config.yaml
crop_scale_min: 0.8
translate: 0.12
encoder_arch: "vit"
encoder_mlp_ratio: 2.67
encoder_parallel_block: false
encoder_conv_stem: true
decoder_widths: [64, 128, 128, 128]
muon_scale: "match_rms_adamw"
nesterov: true
orthogonalizer: "polar_express"
adamw_lr_other_params: 0.0012
max_grad_norm: 0.5
Rows from block 5 of the encoder, named by matrix and row number. Rows with one number belong to one attention dimension. Each number is 128 + 24 x the weight over the matrix's rms, rounded and kept within 0 to 255. All counts start at 0. Numbers have three digits each.
# q: attention query (encoder.blocks.5.attn.q.weight, 128x128), inputs 0-127
# k: attention key (encoder.blocks.5.attn.k.weight, 128x128), inputs 0-127
q.1:110122114145114160119166128102114094128134148165096180141115128158139151128161089094118134114137096148116110151142120096097089166157120134140154138080133113155091156132102129165118133097147131114089106114166186150114134089114099102089138139123143133165132134081106074105118099156090142158132117122109134133095123064122153126124175143102204125115122141124129145121131155139181146141143
q.2:121158206138124165082154128118076130126142123140098117138075112131117101157083123127118119114122120185136125130146136151118142162161096149163120115092159147109157135131135091127130122140135118106128165129081110133121120110100109120124132145133110106117103127136127127095156138105116071122146135085168112144105126150115131124121129108141143121167133112172115109127130116138125114142143
q.3:132179107125099120161126106117131117114191099143104072128111127125126112148120114124104144139138143160136139143133190146170124146117177132113163145142101065075140115164127129109128126093136122116114151152073168137120117078151095127099138119096123136103125159131108104130109111148128109110131151169128136128082162130092094128148143160114137128125101163132146112169141107121161150120135
q.4:134123153114156136131142103131140140115153127109112132127146190092132130131108135113137155127129125127201177130126070179108100133134123148116148173140129167096157116113113149150128171141114175120074144168122106081129118127100126104137167121109086105127152140164096140142085151116159132088153117103116133155158100155130137128148185114104125111121133101118102137144117108103123129127105
q.5:155147109132132099127081181174101115090139079118080133113116118164095163161102118144060106145101104173119135114107167154136174163122106154070167147174128135151154105118162136087122150095123132133114114129058089151148139110116151096154145098133129111130102100087146140109101092158145114140170098108093138102150138154152129137134126169158083130145130149155112162124131134164136140141107
q.6:126126203100119133126149173122153113157101097036123076139143148130125121111110121127105172148104111088129143145110103111135134116150126120173080140130130128104122132105138090140129129122132148058062133108133111094175082166117175128129122151093155148123138193174113133113192087116155121072117101097118119130123160159117134149135133101126083091104113141169129136122114128126106129144113
q.7:136152136130123099154145137147112073178120117135121137118122148186142148125101128126131088166129125062128137146116173129117138110130137101099115056153163127145080140142123148087123115134123123168107122188136132124147133117111146128090126098116143152102157126124132169188174133122085127136174125133142144117140108127112126133142136128115134130173133130109150103131121136106059107130111
q.8:132108084113119141128190127123143128147106174164131099085116119124125144108158133142148114126096147105126103143107126119142147119128128129169066154103162143113143161136095124127126130148146124153103089120121137113104127129106097136124123095117111153137164165128136151114097110126187134109157154156130129164106101113113131122140116120100111124105142111110116149135208161115159154159118
q.9:147130105143102109145113120150149150114152095101175129112144091120112084138126150138175143159147149102141115086121103098108123135095102170139095159138122159112120094104091122112090135122113134136159098142148143109122126138205141122161132132125144139147057130148162132212142122182104128172115126154132100107182121130143104127127039125088140114135168120136133129133108111142072122098157
q.10:166111124121140144121114083132141170143074163115102152121125127103170129130136090125132141107130143120162092130105080135126122151051109087130171174149129128098157161163155106130164123083108142151157100077144102112103116156134166152134087157136118128138116114119106133170122107107138195119113108128122177098142143166143132108129089119086120127108155101105124092140105157091120113123153
q.11:139099068120153121063152098116112093114108128078174112147128142116076135131088133171155114093111140155137120143183129098161122124134187117109132128220148156124094131160128131133097080145128106121143167138141117106100066151123145091139118106121008143178156181184159213122139129094106139132127149170162153141114189170101096154154108128151144118144083112068086147115148092130066136099172
q.12:118120154137129120132100130143115125115139134153136104107124093173087135135126195082110130141148180140090103127115148170109129134144147133145160124129091100143148112079137096099100140140088112121180160115098136131122138102127128159133156128146145120150149124128182111125114159130165132130138109109111137140132093076127137132142130107130127118129140157099149121091138112152151108110104
q.13:101154123081162110150194118115092119120142124106128133134185109141123135116137138117128132102177096087115137180128161136088133126118130116159071140127143113092118140122145112159125122134140133104125121147142140150077131128088192113113127120112114144138171119184084159135128141075118158110139159115107133124142147148136110134137145163098124123169145110099137126114111136139105176128125
q.14:188128142109164153180122129146153138122116135179144138104160119146136141137111127093140088128135112111111129140144133130103174091144105100100139114127161160140106117110132138092168122124069130132125097098138140092111149145110152152114119135144107110119147136152152160127121121131152108135135176120130108157107138155102120144121078126089134156132147107157150101123129159091120111100139
q.15:152100132142096152143174117128161111136129146107051134098173122130159116068102175154156132128092150092104142165102127115113088158117094119138091133140100086129130116113111124147115189144135170130165134163146115132108140129126134138115124152087125082174149104129119061118096127086211181133108149178140165100165142101137116112099111140192124119117112101104135169143109137107104127123118
q.16:109151134127141176151131124086125099060137136111107130141113165113138166153119115134117101106106095208128129149171088123135151126170170127130165134094128137156138134148117101106117107132124135126135088113124107133125143123125088114124103143124176119107070126123148068100117126109132131144112155144177133141142121102168121113114145115145131177138102119178121120154131137112153156117141
q.17:117141129172075110114103110117107137138148102136100145116098144144121140125132157135136116155187125172185144122105104128168086111111137184125129115111083098133165132155113154106097178131091126130152144125179120154097091128185147156115119143131130117154104135133124101119117135094117094178116119127129141137128118118130152100083142155147125147109185146086122101107133079125134073139171
q.18:100123123142106134121131139121135168098131136105112114127141128165104114122145115145113154122163131147056151115087105101131068096086108114149123098081108117131170124122159147127123094157164089151124125123163126138133150169147165142118155142119134127111136140125139123139179168142092143180085111089179129079112089110102124154115202105101172151118127159111148131137111124150129066102128
q.19:133099139147107131175130126128132132132116122092124136153149096081117113112107120113115148134150164097151071136114112151139107122116140119129134195130113117173142125122114094163138123098121134116090121128115161159137119111093142099144120123143181159119113119130117126139138160160206141129096198157085108104168149093112113168143123112101127119135057121142147138117146115122134133133073
q.20:053066120143139110110171116154136134129110115129169162087095133175124143120102143152128120123159138145085155140140148152147111110137079127124199127108147152157113138099107117123108124156143084158150131142148133121164129170123098103111087155155147128132128109129137122140132113160121106146121188155136103138125125121115105161101124115126100141111124155102143135126141130100142142155149
q.21:144113126078120126157165128148124145125116153128139126145130121145106103096132160157126144127141128093137150136153146081112109119123122116142113078168111111108121135108113150119123112141149127128135144137122126131083135174129115163129133097077126132112148113131109158134135125152156129147169061148141144136171097137137130133138114140127131129129173128124127132126100135113105159119092
q.22:142126152107123129132117134124154163145141096142150148191092170119135133159107149149123110115091107128118170111128127139118155132108158121127133108126130111138139126107119117180141117097142110106102158157115131137106151107090097140137124162137148110087158129091106104133128111151152167155103118123117142138068148096157133119108114157138105089106110105174114137133174153110145099151121
q.23:175127124114099105107103130132095138120098081062127107133171121134126113168142093115128178161118088094146113154159114133130156120097122123139106138117154107128117043105119129107152111070148119157110127117171168109153115146121132136155162127147137138152140143136150127160125163128125113137087121101113147130158140111183148127099142126146111135109162131121123115164149122114174132107128
q.24:096143138165087117118089125121128153096155126192115095147102157153145129139149186129163098102148126162115131116098116092143072101134150122071113097086094104162129096170177145096113154170112161144091128094075163173135170140219096210043143140177136130079068141083120114112052138169062055159163158123140133166085102085094126093139130161127163155153135129171130157149106133202112094133167
q.25:123137124090121123098105124154130137161116154125154136137129186139138174144114133127154107126136128123114138069116093165121143126103130109150115089172134106133127159158155128137125103082085127119128114142156072167123140116127127126106106142154145139102128146109201133094152131121092153093159109148173128167119126115123122135124102132131145108127122122148178122113109084144153152152084
q.26:146128142137159128123159146131155125146094155129128130139116048088127094087157115101089101123108118138152128126150110132147172115120091131118081139146145209108125139109129156122140144131130119102123148098143100084170129120100180101137130131095154137105140102173139159059128130134134138098070125079131092115096162105183135179122146176163114155129090118128092130111182156159057119162154
q.27:112114111148099131100124149155118136128137139193181118122066122148129131158134157145161137048104169114110073071092141125113123156151137136097172114114099112118099139122127176129109122148134118197119109082078139101128105148162094159157136113134080144155120135106134172126130120171058079168226135144099102098100119120078146119155112164081188121168133158120163140129138100160082134126182
q.28:129101159177112162120101116100133116129137134120130156107110074117135113122137155141117133190126130129110099124158125117132086137134084122127157118113124148131094135105114127131129152155135126114187136128134158149130107120130069126132124154144110113170110112132118090165086129168129124100093122130109140136124139120151147144120154181125114116130114120061122142117132131106154137162147
q.29:128116091153141166081098070141161134133103111058128133137116146097185137156128119094173154139126125072169101097119093145128119103123169152124121117137132138130130100120157158157141114117099098106118050143126098150172160142161123091129113109153142169094124131127183171113128077106056118110127050120095102076133128136130127133127131120089122159112128138178134120131142137131176122122095
q.30:125112141112195099135129130131114096169135135159096128100141121187132141108165151068126088132126138122129141137162144143096118133174086110121159123098135090134118168104173135103152071201142110193127125133132126134147174151140137182129090129119077135085127120097111142121124116147123127152120148114100158086122122157132160157118148105104137129114131133093097118127115137131122131120129
q.31:130139126122143114135095091076095137116094124110159119141156134129134102093133096122128130112115117123171123129162143138132110125096105106186123146174141101141138125169144122141142158125132126103165160132155116140112133091128113110182125067122155140062126116140134164123145160133151138100121078114139112104138128134183125106147173111159076117118133129144123104120138121133172178115102
q.32:127106109151175085102104127140125109145101104148112149137130108166136149122078156186131098129095120118192087166135124156127158074110132123083134094102152118173128151143121101101134117133196082150106099184103141138144135115086147126127130119162140154154143109136143091101165103143071171106118175151153091138157103168110079123111104123114136079089161139115152107143097106074179106126136
q.33:137121152149105093120125093180093113142133077126131129131139151147134119144143125140132138092127128095134125122094112132099147081110146106084118113109143142103167134129112106149180161140146127106147108118110078182114164160123109138154150152123103181119145109107149065125134117123072156117147121116134139152175137092113128133083100108107129144122073130147149141140096161134104106112128
q.34:142171118128096096130107123111155169112127102104146154105103141122135117128137103120112139132104114115095127100130131157147133133136137113131123050119129138140113128118126158144102150170141142164143168133136134133107104154127059133101153135146136152163116109152143135080102114142136109099126100172179122129135137148148126150153155120119101149140112110076111114134146117158176134127128
q.35:113122148160118146089124132137130132157117138109129082119117086163166143148116116118145140139105095157144181139121106163163125126103116106124121156124115133117149120097134126124146087120130091142118127129118138121109137166141166129187129134146149146136152180111152109121077161127112146118123152129135164126120048108123132116127143101123141128127114133116121108102068109072118120140111
q.36:101095117140109097129162108203125103146104136187174134108116078181157167138110153134142134137171112140116159112105141131130116116124125089170132163125115125140104112154120145080193162125060118125133113130104119128091133128135120138130085167130143136098112153132136110132150157128170124145134140111145154163148127115106128076136128127099149078150169111156123129133107130126094066124104
q.37:160129153107160128128149127099176094106153147140143139113099157113172138146104108110162131137143146112144113130133123112146138167127127156113124102115131114105129136090119166130152136121124147127155124125131135137151171110144106107106134115127113145143135111126126156140133128099107137139131130136073068105141143136127095121129096096131099120136135140133114144119124137124128114129155
q.38:134088094144161125121121119158111119144119130093147144099105118132114119094128173114128127096132125133131177121127149089105119087129133113107160128127154163124147111132134092152105098132174139102120117150128157130136078134152095099161134113150148108095125129100107123098174120160137134126127114138173157085121143135079132147116128153122124137113153095135097123146137144128127144131117
q.39:122163082130127096138125158141108165142103115131141106158151113145123151135139144129109114181128143139098136130093086126146124089143168155152057138144126148132111130140091155149128122093115128154125179098144096112109166128108145155132137078135131094133125136131142086096122143166138099123129119139144131148133088094119150113118148091093153104103134139110153128104142078183132141098127
q.40:143143094136118138134077131126108130166089136067113083104128151105090128137091101130152131146135086154135138140134117120122166128155103091129138116164150141128101146150116120108125077105068091057126132166142134131146137127125143121152164089131107134125144118135136148154108114138122152104160099117128109128117116105197109144147152155140126112128152117076135117118125115161138123156121
q.41:154117160129174127129127126122108094128158123124118117126119106119130104159132135104104137142139152128148141149138120086096085164125125127119099148080143163088104104112134089170087125143128131101133107186157103138182090135130118136078091137098129156157119127127112165128169119113131097101069125126110166140124165147079127122101122161122147175125133133160132139117136097099131207085138
q.42:106174128134117153180144117116110130124165113138070129102166105077120095129119134129171114155125125156090101157155107088115161156117162096149140109126142116132142149132100129124185167166167166080132126126096116105120122129089086102105143095070155154088121077130164155120101071166137154074091147135134136114078139136176106120107107153133140132135128137188137140128128162128116110097138
q.43:162130129127099161096148092143179109105153103150105172123129102168135134159112129101133121126118103171124121128137091139110098124171158135106104167131083164137126177117123147073115153114156123172138110111146188145068158120172162157116089127151108124098085144099068111144147132117139169129106161135117128110104125106139133156149117111120164094106127127117140131117133139132131117152131
q.44:118117137127080121139123111101187117138107128100130123178122127127100149127162130132105140111134112122150153146131124170133168144156172106128115101134155163130118084168144174123113125138098077099079097105151100186152186114192138097109127145130101109120125139180071128170121118148097138166102140111161082151121142122139143143112130128133135114131117148121111126134121130115169157152141
q.45:134093160109123118148144115143100121126106123133151135131108129113090138140165176139129152110120110097151155135139141107119136145107128095127129161124109150127121116153098125141148145137109157160098122128111118141124119152109201091137129108175135166105127132142133073116130143136127128137127129102124106115120094101117145091163123122111106121124115120094141114124109084157169139131138
q.46:149125092156159128112165147091170147115151168113124117152141131129123154145108086126102128163163121143122152142131119169134143117109080120108133149115139114148146125133137119123142113130125095115178182116126124086138123103106147122112124121109137100109106144124061141136152050135136115129094119110134179130147105142144101118138109125136154157096080111145087153134128119091125151138129
q.47:134114192083105125115178125110140115113151125127113115137124127109123110082156120151097094163129163143141117112105113126119099134164095184134111197114114100137128116121154085132131142103110143075114126125129145106114160114149162127116168126145128144126094136123143145162156158128164058133177090088095148130159162096140135097107136166088139127127118105142121172129136128132135128145076
q.48:214170145127176126166161109121115136114139150122120129099117099147090094157096114141151144121134135106173128124168106127115119089137113161085076105139125147145103125111074108184105132132102123077130104142142133122121127090115191131177140134126109100180140134128135168153123118093115127081123096131107116123114123186145137150113074179120121115153120132117103116107158093112117134131134
q.49:072160086119118137126144146123154111127113134129124126167105095126144123143155125110116163122102104138114170157143162107144159106109101119150155121126160091132123151180119164105137127165064115154131111099112134131124105100113120139126136150147121132103144111137109106096144089131152149155115139127132102082123154116133118135087135140156118124121142152114114103158128089142144103151129
q.50:107126144149150115090087177137171149155123115128132105155116117112112158122143158112138142156141138128139150138112166102123147141094125128183136076100118138107106085122179150105114121102151133152102153149151132144152129142148065111114127134112150110104105094146092111132125119131095119123131126124114105067142165102123136150129140083105092149129202124133115161126160161091146132144167
q.51:134151124135121165120101154138160136142099126134119097095144158116099129108094127158108139099082140131135123140150151133123105117149112102143151155150147097146117122127140131145139148113159109143127145132129144120130094117120135098143123100115084128115109116147108126116137116125188134140074097120124137131108130164155142124184131139111110134126103158074117117148106127141117130167102
q.52:112132116116137109121159132134113125147119141102152125126099111125127146157143147132128132104113152107145138104125061161100118127144095135123146211122137105134149140155137140131117113094129123135140144132099123139133111122187161121144149133157090119109107138109136141147125148141131132159142134117112124086113109123100120113125127112137070129145161130057132105155135116172130103144149
k.1:131081123090047128083092129121104149146131125126119198133137199133140119069082099133095121090146190096178136155123125144138115138125135152088152084123121161171127124142147184144183142134143171158112098134090141146135123111135127135115115140120151182079138103111128141122132150123121148169131126118137095098143140090108167108157167128134092179127155156136088121126115088141156129113075
k.2:144173110128111100127147146133119118088156124130126149074116108128130161141099145124092129107141163170150117113079124100155173127140147174096135173108113130136125123129107127116103145165143177140118133160157113113128172139155109132109115124128153121127092119125110124099134078131112121139129132133131122153117107129106168143163104132086139155131097109118148104119131139197199131135119
k.3:092089113145096159093124129132146131123121140132075146126114113123148161100090134111169137153107135143117178107113078089145137121144076051165117125132118103150120127172134124106189159082114086120127139118143126127101123151133155158123119102128147139114137112098129127120126142111133115145134212096093130097139129106119146118088153122123144171119172097144156129152158119126125110150161
k.4:159168125127128137140141110202115089101107119120117115146136097103168125122104170092134147139150141115113101092141126095103077160120143123107144114194144129155153184122146102120072131088128123097157117133173154121134107124098136153156124125159134127146118139109126122092173109140117100078112156134084130129138133146130117130134141133142130078148093114163128115134160101180078133161113
k.5:074052109155113093099167180149111109137192130126132126138072103133137154147130137125089142117089112113170148132169124111107165150131125099099117115132078115079141088152099117149100111123140151118139171120106157098122122148155133195127081126139119100138128113124078098122118144153117089116095171140135119123145102124120120161081119109167175102131128091109123126118154118136155138142178
k.6:102148118148152123124151156125161144137105134142148086065168127162117117103132158118118110174156137096108120104119111127103146152113118167098124170118130159163154108102150127126098141147116145106107122121150138145104150121127105094138155159087106083160088189104114071127145089129143087102175109138135120136120134135152140131113089129177097104125035134137090128095118108164087135119122
k.7:142094175108154092108158126116180134108136107140127087149144124143101124142146123142128144141116103154128097087059127146200080119188114107107143118136155166090133122082127145155135127162124102213114127149094126134124157130110165088137140132122133131118108126107177107146121143132163180123113117104102133184138137114132121103109127159140126123137112116126138107110135123124169115114126
k.8:157153130150114140116151147119112143109113115129063143125137139094145114131154076135158115142096102146124124157149089164099149121156139149118112152094134143150137168118157089097128114133115150098134130126091099134110126116138119167158105122126092135155131135123095156132104200096144149137154114103159145186076144145125115158137092137123135120160127092167116101131151125118116104133116
k.9:087107149188170120166109166098155126142091125141142128173052095131147132127142130135200109105129107073119128120136171086143110113109118141165111170137080131157126135137148107136192126120130131112142133127084152180169176117144108156113104129142130112130166144164100115117135126150116145119110135130070109113093104129107111124125132149154145145133160147125125142173148127075092154061123
k.10:140141092150148153111103135183101148129093135105169133171077125097130103146129119129140126126166117104067122107170147091107159153115170128132086139135128126088126106114126096146116126152125135110131159138128106150169124122110120148096165174122113155123144156151130131124128168156060134111129130120143128148125158141132144171125108127121083116131140143152145156137121161096097111130123
k.11:147106135127104167202098119146168154134118145152080090133087125113138162141130115151138125112111115113133098063097127140182148146169137112131122125123091133154112197068064145146130131068084093137136127137145136132128156112108138145121143118113101105123100144138189152141105127184070169143212123135129132133081150169144070132133149087075179117125111155111120134141113122128119181153154
k.12:126130195164141107157139129113113089138160154112084111093155100130076139141176168118083185147107121129129156175137150088134093127129140148159130125133135132112183121152099145117130116119159096104105145123101145117135071142146137156126118112136127116136156112122108128155124106128116084133128103159122159150129146145107108155108128111155105091148135075107130166110143114135120111139111
k.13:139152113117088115145078112136130165110090127093124129095192121098060127117115130125151165131122149142132114125072114148169094090120129134095130136154124142127148118115093149103121121110116132136128131093122119130137136136123092140164182093085107105115065184089132171110143134138175114119164042159132121170099119167192165106138069126158107141148126134172167134114167116184161122145115
k.14:144142140162146118140091140156111119103135098108161145151080156087129091168097138123171109127120098148072109137130102161123136136117207112160120131165123135144102112108086142113094108084134114103143138120108113132134116147142126135125095089126096130156131146178101197119148174122118143107110093139130129088147158138161153159134105132087117122120156108111115126134134126163111118128100
k.15:069125142161133147097140120130119112132093139064097095116132114081117059132123153098147130102127149116149132153093112119092122130135092147153080156158177111100126160118082126134117113109123149133111110086131130124183147169101133089125114152138121173164152175135141144167141165151131144129132113098091079134148142152111102112127124137129123101134143137137165144106159181122140090161157
k.16:120098106124098148123102100108101147132114114141130153137131126098137154114163133153128095101143162159117129152150109174131166119125123126109149136140116110116111175114113156131136132119136102134128125119108147140114099086127117141137151096142166129087143135161070153096116117105103139206134142155131136130139088111132126108180125133112104150108181102119109122143116140126155125175110
k.17:162091147107092131155103066123086119176143126114150127110133124152111130103122071123105175098124183113145138164130125072114109148154176097178140097126138114125129136186132152075109123133128131130138100126117189117180122140144102145136124118155123092144177134168170114123094120117066147146112151128149163135119111120126124124131135123115170120127193147124159151167118136103148149126117
k.18:121156173150174117174151143116178133158160103083120110114161130152070120094128106121128135129125137171121128165186157147134089104112176096133124125122134139148117123126126139112115153177106105157133094120114115114157104100114097118149184140107152131137111086153125087144144125127094121145143081111139119127083125183123123109124141126131161101109189153164123104147102113135136130139095
k.19:083142138200137184128134168129083126126101099146117093114069178131139068145124158145125131168144103102089146115168131136123093117161100128190104131142074094154146126122106134156136108140130129115127128133161147128148134133156101163168121162114143177139122153097127086167094114131184107118121115121105092125152148104100085140114122124155103126147131118117162121145147132128093135133169
k.20:113170133139145127095118127124147115132108119143176127147104103160162126161121096128112116138128120144146148116142154125111180156157136130120141132157144126137136145139132178130155127130108113069116127168123149122138131116133130069120120135165142156114116109131112128115145121119124120086160065137125150110137126039131118106166139126071142103140164158107121082131127143123141134095128
k.21:147156121132162152113100102147128129064082152118110183155135129122141104144132137109131172146116106119100107140114133134108148118139135118122082121137196143093088127087167101126113121159126124158124098096101082134123115145112141124127135134128105102162144113113136128099121179141181111126129131116116179098138101155142128098124116077137129136127113108103129134099124157141112129130133
k.22:141165058134112117088112127178116132147118132164150151097164178106143088130152124143164087156144114128094141099106127125102148166130133155144135133105194136081118156162192131100125134139131172105137063121172130131120130084136093098153130118140165173133156085135132109120068157101141115104129140139137124125168109162126115163116104121130150098165129133109097120138125130105114112108122
k.23:113135133088135112114133117097138145172099138157136146123130162103131141150125131164104127126147130149135123107144109124106129139069108116140116149124102117117158123126108158112122121120113162158168147138152094124153138127145160132140133118037151169132106155132117114153116118123149108115068140128120149117128120119126057171096148120171173097131094123142138146151101175133072141116156
k.24:145096131153132147110121136090127140132180074150132155135070139148111129107105103113139111095122118194139152180107083146165092112132179132128183099127144093136130149221160141083116157136156095136129097151118114138043104114146072156085096120181161130106209101166147070133152145105116079187116122058153126084121147118113151097120122148139174180090171104073134146086126140126195133110127
k.25:136136129138177124116112141135123147083208113145141117129132157119108154159153085153115128196152166126067123091092112127174077128122133194133168084157199122094130090112103129139119119138122089144129135136093125116128124138149127125134177118120151132084099132127127175116103083156118151128109113138126126116128111112160123152140067146081096160107163109135101133125142131126120105128161
k.26:146150138125124118141169145091135122123152152117132122109179083182130140137116134121122163093103114096120136088200155130060157128132125104080117113098130137100105144107137098155147101070096163142155136110135141125113132120089120117137108122112149125175131130072160123145154119109132124133120137164172129158108138137133134110099123138141147112077079157119088134115129140151106142120127
k.27:166134146113095135113169133123110155172122122113095118172103140143140160125174143148127093120110097139120159089119119127144117133197136095118130123115140135182090126188122115104160097119182088128144119183146120135105175149121128170102078209138110111112154071087150094136104122145101126146116123078106121143123169067107137109076210144086128152089139108151096130106119125082154133083109
k.28:112102123088111128099106147115127099120113110129117136136140126139151130156148150117146098090151117114197173162087143130127165104118121154127126159120104115133142129157147110181154128075114109102123128120124129140151153153128107115087115117128141122106136132119134144128142125090108132095132119113138127110116122150137099100130151126123117116114133112125133139116106128099157130122123
k.29:132111092061180138158128171162117147167142128090098129150214115135134174084125102117110082144143150122126080065191147163137082154093120116079099090103119106122110113136178134114090145115119099102185149161089168126095160108102127138087150150115122147153105091101115144127121149129162144136109145128134148118133171128140143129165175121109092157106118128141140106070110117088140132096107
k.30:175140106091172118125119110120103096120126141112196109143119134147123115120109128126092113100070134150127137175140195166144134090139129134112167136189190147129080137091131119111141121157127119131113144102118116115136089121120145173143118126126143131103156124128157138127157146128112110098118088141135140160144125154134113151119120123131112119107107121143072111130095104150141121111092
k.31:128142086118132116135111139149105103095115152164125161094132134140088136114132135121145164148111117123210112119137134135110126145092133169141123108139128103056132094114132107120137162137138136158118127143132116112117121138139138112147103096112128130131098136125105157096092111131183140111102142158142134132123066128125107114174108101172095183160070133089124126116125139133108057135141
k.32:098138136138097140136156104156139125132106105093114159159140141154143138111128117118117142130106134108140147085166142099129138123117116131110130136138121153145150104138135130104157113113129146123126110105147107150104116147141137121126148084097159128208105101160156131151121120152178141143175078173126121106123095099143112132128109111128077120125082071123124151089133097127119130113127
k.33:126124128137142118126131070141136143144124119106112132135083115129135183124161128144157125123054098121144102092102144166181132111138115122145105131122126097133119135108124128146091128131100111150125118134152139107138113111105126095146107129118161151123156134125137160109121158122122169141116164157166108105118104094127146131108110137127149081112095124112141131123146125154132111119130
k.34:164128137131091065102131102128141171133141134122153130096133134107070088132166138171102086078145118126120198139158126107156143133107138130112101135113154122132148126168166136116116143151168114073113086128112192159155163143109124155109104121123116185129140125120073150126102104135158179117150102126117124139117130089124122096130140123161110163129128158101148108131154127184116110141134
k.35:125058158140148116111111122102163099162111127137103112113173171134161103115107127138105103124128048136157128110126125141126163129132114116143117132165106120149133139097117141152170101123169103131146098134163087113093129181168146130123138170149125120143144148101146114094181161155145182139154137146151150114127143152123135133109144136078109120133113105115119130154151149110113132168065
k.36:163151144156125133137156143101158101131122193065126084115123127126150138151104083112135140097160111123182134114109108153099070132135130132128103145133117108124092162126162109189195127126133119163156157126124111105121102131120113155145131149148135123130131125148140131147157136114094107100104146167165127104143105096121067129134099092142122131127124122079151171103181118128167180120088
k.37:140115088148123105138116128135165125106136103160150176133164146095105132141182117130114128157119134128126130124127171142150130131088145114130127156128151135164123116107063154098128133132132103167111137108125111114136125134133108142104131090153083077106127101148123115125154166114126123160092127136141157128146143113134152120148133113134141122169120126135166138102104120134138133073126
k.38:075117114145119162136128134138132163151130141107091128085127133127159145133106146164128136120123128120138151116128119102119088128127118112167139118131123131124129129136186141140165122125106135142165140078150134162137110099107174089127086159124164130113065124114159104146120110123131138119114136118115129126125097108101124140143144142145132112120129136092097110130134152143122111116106
k.39:192124143133145129097162142096115097102123129128153134092097130102103083102136171128138151128105140162106126162124095073133128067103110127156129133110139129119141120174125106134121146143131139112184157128112140174117130135131107140134143158122131146127136145155129135117132108124161139119123080096128063116125131121154120158148121140104119143173134146130111115067136122123098118113132
k.40:106073102132118160113126129134136129116153142140179118070154106136120120133136132150127131160153138116113129132116091092154110132152121091120117161128092127127151150122131108123139119125114142140142168125141122131130153079134105127103144126103130141121096157132138132142140071096124141116149137139139151170111125130146126163151158121094129152127129122127121121162180134079109136158094
k.41:159130115100145113176098140143123153121118133121082154140097162142091135123090120153122100107117142131095105125084140123135136184112121138132190122129128127096145157106154082154117134129129159170148114105127189110132127137131188136136089143146093116116112139101080138160153142101124117133148100141078149162145122162120137133163128095170133115147153116173148109143084127152136140111101
k.42:096127098129125119126128149127119135091134149121129162111113135120096157169125125127131191132132198124147087103139148139131094108098147134080137135111125098111170129114184122124121108144146130131133123123112137122131103114159099176103125075118133100109103121107141135142064115146128110126137101098118128137085156140113133067138125122177156160151128153120175115121122123114141149095133
k.43:123191121135102117165142154110117116121128163128126111115114053090130107141126112181133133108117100110169169137087116140151107098106126107208123093084105128178126102133104125181127123093125115128179154119140121080190169145182138106157152128149147098134168142127146190141068158120139166117132138106122157102156161128068137135113181126146080132081186150085130190132138128123156124158132
k.44:149134146129120112110136121173123106140147128167131109114081129163129112132137180152143112069134106138099131181154115122113118142127114135097117157167127128122136139124064124110132128128116119158126167152134119162136132122115117110134098108147175148134121103101132124131115097139117132180121124160123142155125126147126170150127134112122104087130114128132122120113094179116151079116186
k.45:114122132123109111121137143175148081089106132127151102123122119134164104159108149144136129092113151124144109097085172124125143123085109104187161130161136109099126111140122162128111144100155093171103132153140111128115134137116110123135130167108202185148138112124124121162129139144130133131110127119169151107133129114163117104138121122112115131116127114086138128130116138099135133106128
k.46:187117111128135145108128141126134130122128124096114150114090107118130101157147119094152106119151120109125133113105106152126145101167116130082121141135155129113144119125178083116109184152146189116121068087128129119135156133127147149139111112140079124140118135134104122096114117074100140131116146138126130090112121133129149136144130171127134138119144115115152107159137101096139114127137
k.47:092132110162134184164144124126121098136111069137162094101072111146134126174129106096154134132161127146093094111146109128179126162143151172130162103159114114117064134142120115123132117127146153099132133096132099131121126118094117130092107115128099128137146133129090102174119202113111152103150174151134151179203157082066117168110178174108129110121112089154087150129146158146161091151122
k.48:086124101082103130151099142182151138121121107131176131137140144128124117136166119135161161124086107116092074092081161124115119141142115105150080155125156139140137130164096118126115175176139154141082135117096135128149155144131120121156121142072128102165124170146133053135139156129103137134105150158132126158113136168138115164135121104133153133167103139148143146124126111101123120103114
k.49:133128118129148140110103178107097111135128167148148090142132100147139119164140138144133153108139155131154118161157135108111114125114124097106143152135125145136141129138141114124144099129125179105155166147154131138144128136125095142163116098139144099152097132098129096138126101150140118078121154101149146148088106127125102127146151119151139109096111100123158107120132118127111133134104
k.50:127132123111137100123123155111129115140162121102118136114134124172116133143097157101110068131151149136154200145176139118137148118153183163122075128085116143104137130092131123136100109147144106176165137131150153136142156110110117152128109133122131148121117100153127130148132118122154094105128112102129119132150076114117126098125131133106135124125092136118122126155111158179124109120147
k.51:141129153165126140114119208132124132117168102140110155109156124102171113126079140129097172135138120121118123105131122116122126118179154111156168093170114120131157125125127120093129149079139149151102140130120122141136114142121148099125148153158150147102104135137110115085110105128100103133120164118128095120123133178122099133106170135126154105124181174093137131171119131157111144127092
k.52:107102150123088124119154126114135131137111161165109156123154125110144115149085108131137131110118097130115150136154117129138127139106071145149124112138141120140148103133121140089111102120105129143123132084153091124148159127108117128114125171141132113136160142157160120118140131136119129133115090127171160142133111132124133130121161114089130135124159132114144126104116104137136107123116